python train.py --train_examples=26041 --noise_aug=0.01 --input="log_mel" --task="enhancement" --widths=[96, 192, 288] --attention=false --beta1=0.9 --max_grad_norm=1.0 --batch_size=64 --final_lr_fraction=0.01
Rows from block 3 of a small spectrogram enhancement model, named by matrix and row number. Rows with one number belong to one channel. Each number is 128 + 32 x the weight over its row's rms, rounded and kept within 0 to 255. All counts start at 0. Numbers have three digits each.
After each channel's rows are labels from the 100 clips, of 14976, where the channel reaches its highest value: "responds to" is what is common among them; "peak in band" is the frequency band that holds the peak. Only what is clearly more common there than usual is listed. The data: two synthetic voices taking turns or overlapping, over music, noise or silence.
# convs0: first 3x3 conv (model.mid.1.convs.0.weight, 288x288x3x3, each kernel summed), inputs 192-287
# convs1: second 3x3 conv (model.mid.1.convs.1.weight, 288x288x3x3, transposed, each kernel summed), outputs 192-287

convs0.276:118070136126156098083129077122165120111155140108107126157093101113174152109145101190101134116133121098076105125179165177141177129067137085111162111131109126133118119098134125109104112207071145187128123124117125134125134086110123114129119169155109107145113138124122132101112144176117173140
convs1.276:130128125130139132150125097123125098135149150104123126124140106136090113136130128104141113177121152112118118128130115084134073120169126157128096123162112124118133116122124125113113083194123136119124138120062066129139123144145158114125127102167171112115110122126113043110126132132123120132
responds to: music; clipping
peak in band: 1000 to 2000 Hz

convs0.57:185119108137117134077126083083172106138117047090175176122124116131157141134094130075123139121101096162136124130138148130119129148090128119130158101124109122165086095108133116116123142125125077110144130124089133184123143140118046115077126107145074145113120166126095105222120101134129156134
convs1.57:129130166127116118164128133134121125136101173177127149139134129127108108148154128097134076135136209124116121128137105103130082129163123153112074246118133116076143133214183129110127104164128126127097092142143069073146086132179163142214143159153184107128147065128131119058128126121128094034
responds to: reverberation; deep voice; first voice: deep voice; clipping
peak in band: 250 to 500 Hz

convs0.134:122120168138082122143113129118161123119134218061054161127122124129119104119090114062137155068143113099118068131076135050151089144141133171119082124104090124177098173175135132084132071130150134127138041140109146061135137047119114124074117163053183130119122131127110096133115130068132138158
convs1.134:168130148119151128147115134163168132131153043114152094108143126132089146193132134151142151130109126141178131130154126107140124128067142106134163056145148181119142114063082124125129171063140164137109161121168116177105116151119159107112103114181091134133145117142106136110133126149093102108
responds to: background: everyday noise; thin (high-pass); vacuum cleaner
peak in band: 2000 to 4000 Hz

convs0.31:149102111125140128128128042121146091123111117116156152121129128127143137128126129042078137133107107131111080128119130174148116138125128136126143187129123120152071123103117114103147132169129115121127118130100131162128163133123121126074127039139125160104104181125115123255124127143136173136
convs1.31:118080107127127128126129121126124126117110115125124148132143092125003084128158128166149096127173188125109137128143117121142119132108128141131103145134128113107121123160143129145106105130128154126070116111120004048133032137137127147220157155193104128125118003128106124000127129125128056081
responds to: pink noise
peak in band: 2000 to 4000 Hz

convs0.195:108125134140081147106122128130148122148118117115101111116093093126184138146137126120119149139116125146125093136213145172128141091116118088081118092106147140134113155128065112104095137135133094169150122110120126103108134134127146112087130097109085136156130140138057134145119117123104123149
convs1.195:149145214147137105180131106128124137110167164137120144162139107126127135145099127081132116110139138129119119127121124086136055127189127177140094201142134107096227143163130130130126114158129152099114111111137064129151145146143211152070115122143153136128128174124113101128135131122120123110
responds to: reverberation
peak in band: 500 to 1000 Hz; 1000 to 2000 Hz

convs0.53:054131158121113087128163102128170152115161148075075118168138112116122115118117120151081075084137109143122164122102135151178138137093150065153136109096124100125153121155197143142120136171125131135081043139135134089144098034115127162107121149137093104168120097123131132084131135126124113123
convs1.53:124115084152142154165122144124128129153119165122109130113142059149111129127128129116145207135137130130135124128114137136117045125182133134128094053132128143123141124122150104154122118189131165119170141100110051140119144137131110122126133195184149129139152156129117095150132126125124145149
responds to: music; second voice: none
peak in band: 1000 to 2000 Hz

convs0.117:094072135110131072152112100139156143086118139108070119134122130107152081109115112113103079099115080144109162125123132080111099096068126129116145121131123106160143098123155111155138123111112121118080106193107117132158080068072143129184097049126112125162134056117145102020125126108170100116
convs1.117:125184124139176176140120141117130118136159158126112179127129111131085126123124126106151171145123135129114119127100119108143108128191118102125126060166128144115142122123117103169101104132128151121133156053085107144106128137146128126110133171210137133126107136128137104138129126125111136131
responds to: music; clipping
peak in band: 2000 to 4000 Hz

convs0.122:071136123129145125093113090129119087149129147133088103110111155149143152135114148155115177123129141159110119136074134116147123102125129113131132075134139124099134151109117132131190166147143142155201142156141189087113212123140121113102135124124133120137156226157184108254140122138167200146
convs1.122:137098110115120101139152129130128126081074111117138139158162048128013113122156126164170135123139128121169148128159126143122137176133131156128110127112127161139090129195116160103051095128128203122064088045134066139158065124083128159175115122194104124127149026129046126045127131128043052127
responds to: pink noise; clipping
peak in band: 4000 to 8000 Hz

convs0.215:186150113153127066100130080089130087132121130162186097113131127134134144148139135150133146129135153129188094127118137220103118184165124098128123155132139155173153138087133095152125128137137113144153112095090115201120139107141161097031145143121120126147107148135159119209137133166118131174
convs1.215:133028107118081067143138092133126126090096079123121119149165079127086113129130128135127083127129133123124130128182116121129110135088126172137106200088127098142129114158131155125106138167128160115107091122127066090168103165099127155133117091123116122128133088128066118049127129125085063119
responds to: background: everyday noise; pink noise; vacuum cleaner
peak in band: 2000 to 4000 Hz

convs0.223:150069095141090134143127164129137162164124157182084111096096126122172157142136117149140151179125134128159073133217141158104149091114124119088118124088151184120137174154086094147081172112128133143134093134127112136122145135133154123149136134184056175135101151134116159138098143183077084167
convs1.223:151165246141118094164132089165130137106132135127130134168126181128224131140098133085125082119100100131092131129108121084139102127134119139142128209121133093160197161134097141057139123149127104124117095156149139140148174140114186137069102028096132144135115188129131097138129134113134144086
responds to: reverberation; thin (high-pass)
peak in band: 500 to 1000 Hz; 1000 to 2000 Hz

convs0.238:191121095134098119114124112105138118140116061127147131108112116130149141141092125089102162134116109149147074128155145168106142136114124108107117112117122117166086129097095085093121129133127071131148113121110135150110154151123078088042127068117067158122128161131097113235120115140122132166
convs1.238:099120158126123114165125143127119124149123167137116126141138127126056110145166127078128090129136222127113137128132111085142038128153129162136088230124128122064158136177193133142129114179128146129113109132129081062152095130176160136204156178154198101126130086127127111092129133121135109078
responds to: reverberation; deep voice; first voice: deep voice; clipping
peak in band: 500 to 1000 Hz

convs0.259:097141152192102140103130149229141122191124109158130129129129119163127115188138169131080109126130141137140114128102148148130168109075129145103181172117167120070199131145047150063109167131127122128150118122172146114136098126165108144125150109103128139226146109170062121013159109122133090120
convs1.259:139152132085161152125112146093141102178093184134139117096102165094101137105135096120132095173114126128130145144123075146138095144103159142117119130105116184139053131076146122114128101167128113124181119118125117127113087126159124099134142202099159121083146121107166131143128145144128143073
responds to: clipping
peak in band: 4000 to 8000 Hz

convs0.181:092031139138128085146121120112149167091123143120080107129126124119114080120128129091089085118126108139092147127125126068126114111071118146113144144137127114157123123134130122163127121113118146122086130183126134131140069099101139130205122017130129130137132057123122099045121130110175083107
convs1.181:133247129133172186162127103135129119140181142129130190126128129129122138125126128109133155148117124136112108128081125115154124127171118109121129056170128128129152128110109111168111128143128108125131162078106130150105130155138136118072132134203139148133098134129157128144129125129118143141
responds to: clipping
peak in band: 2000 to 4000 Hz

convs0.156:101133144181095136126130152243133119202119126151127127129129107182123125203129185130071131123132151130110100126120136149132162103082131115110146131112159122105203128122071148064112139134128120153183097128186142102130100113145108136116141115090131128255140103187071128011177113113135077111
convs1.156:137160130091165145127117122082137113192086191131134117109113149098111128101129091122133087160095124129130134134122075134143080134088160147134120092139112167126067130060157130118128124168128148106146129119112101132129089123151125106130128173121150122076148122109164115147128145128127153070
responds to: clipping
peak in band: 4000 to 8000 Hz

convs0.4:200160108132143111091129118081128069127130102147231111122128101132137126139149127134123141130141140108182157124121139197125129207155125096170117120122130161176154122071181085150102107128130096132129125048099096199113130123134144110071153170128107124094073133118151150172130141149090120174
convs1.4:110012074114072060147124100127127125109072099127116117138169068128086099128135128118127092127128137122111139127165122121125087133083127150127092178089126114118115104153151139119111137152128169100103078114120054095160106154103125154150110112131124098127136082128056088028126129113088053096
responds to: background: everyday noise; pink noise; thin (high-pass); clipping
peak in band: 1000 to 2000 Hz

convs0.224:100139116130104137114110112117172119130134091114092115115071077122145145143117118168136205144115135127134145129183140168129182085120120051091135053117133127164123120120069093132088144117116097175155133101114143157086169153131122095092132154133043104130090170130109143144113113124086120186
convs1.224:108129195144126116187117133136121121137126178108105122132142099136139119119110129037133111143129179124079145130094112055135057120159122138137061170131127111118186128141138124094107085178127158096126115106129091091142154124162193132098139110113180092130125189129103062124129124095122128070
responds to: reverberation; deep voice; first voice: deep voice
peak in band: 500 to 1000 Hz

convs0.286:125068215147135142142127082153140139144135046125109106118153112140130151150138136208142087124145135110116085134112165125105144083072118201115115117093131142086121183127097128094123073069134116132128093127110147119119095111124154113070129112114219134100126105145136122129137132188150125117
convs1.286:152179153092106152130130129121130112170156195117164100116144142123111115125146127107128118169117174126143056128119104144142131135112149095162232057128128156185088133087139131123130136138134123125115136123120180214133133121166108108099161109102161118105116131123139111153125139137135121135
responds to: clipping
peak in band: 4000 to 8000 Hz

convs0.138:117077137165136114128125117147121162135130138123111113129127123127125101124132143051116080115133129145066093133134133092115138108040132119109130133139131109139152119121103138144128131076127128134092121163147114127129082114129140123241138000126121104163142054121101114011136133122167106117
convs1.138:135235133079182188162128090127137125160146159129139146129131151124129123118124124091129078177101124140126121128100117115179077129125142109140134081180122131113140127094177119144124151176128128111128150125107129139119124141141127114066122126145148129120124131129166124138131130130121150101
responds to: clipping
peak in band: 4000 to 8000 Hz

convs0.175:089122138129133096096127125117138124122123145127096127124116169137156151123119124134123188117130103142094144133097149108143127117115127101140144087090120144119122146111125123091246158124133150139169133162131164075102217106108131122118122113137127131129145249136190134255125117135198239133
convs1.175:151086108115112091165147131136132126088083119119144137150167046132040115124157126177188148128150134120185142128180129159121145172153129166129119138101133165144118126183111151105055096132128192123092081051145074161167089130100131161159111123185123125131141058128057125056128134129050050131
responds to: clipping
peak in band: 4000 to 8000 Hz

convs0.219:114080130165134140126129129178130135166130131140126103129128127132120099136132162052117070126129130136062112133123126099103139111035133120090130127131135094131185109117070139134129140047125123140098121181150114128119078121129144131197136000117125093188157059128100119035134129127170094125
convs1.219:131223130075167184144137117120145127165124176130130129125132139118129122118129115110128078153102124131132122128102109114171049128116144125140133082166127137122112127110178134135124143178128126119128133121126130129128126127135125113087131129122182130116133130130161126130128135129120133112
responds to: clipping
peak in band: 4000 to 8000 Hz

convs0.277:189117112132109132103124117111166133138122032121183179127126122128139117133090127108128110125115109151142127128140130113113129151068127117122150069126129113182101117101125110133113130115128086121123140126110132154112093144119040110109128114159076163122124121115094112125128125126127116115
convs1.277:135143190129110109184129134136121126128091185177127135145131127129174127157152128042129107145129150126125107128127122086126064129168124167106080254109130130071148143204175127084127112171128122127105093146144070098151130122140173130199123111141209112129132116128118122100128119130129117058
responds to: reverberation; deep voice; first voice: deep voice
peak in band: 500 to 1000 Hz

convs0.92:096151120138127115082126095126129120139111135121113126118129122131126114120158131096152123109121114168137118131113133138140093170125111101068145251094131098136131117174171119167139141126125130122137168129096067152137131131104155109158110102221177128138134136109132093135102146119125112108
convs1.92:123097146128124127108134116135107161093216017125158092112129121098066090131104129164130115123149110125117163132131083176131157130058138105138085120124132115118127127097063128140140089174129149132092123143118122097119094155111146128097124105102029125131137067130112093120126149113130099120
responds to: background: everyday noise; second voice: none
peak in band: 0 to 250 Hz

convs0.25:133116134111126089124131057106124090101099140147148122118130132133112155128131132078110136128125120128149068126109126189129114144149128124128113181124117136118072131077119119074172121151131108131138128133076135128129152125120150123033127082090132114112120164136133083255128129156134159155
convs1.25:127015102128095098129133111128129121108091087110125124131155039131059099126139128135146117117163139112128137128160127123126112133102132185132103147099127117150117109146137131123072096156120172112096081114127027103148103136108114139147128105140115123126131072129041118030126130124089062116
responds to: pink noise
peak in band: 2000 to 4000 Hz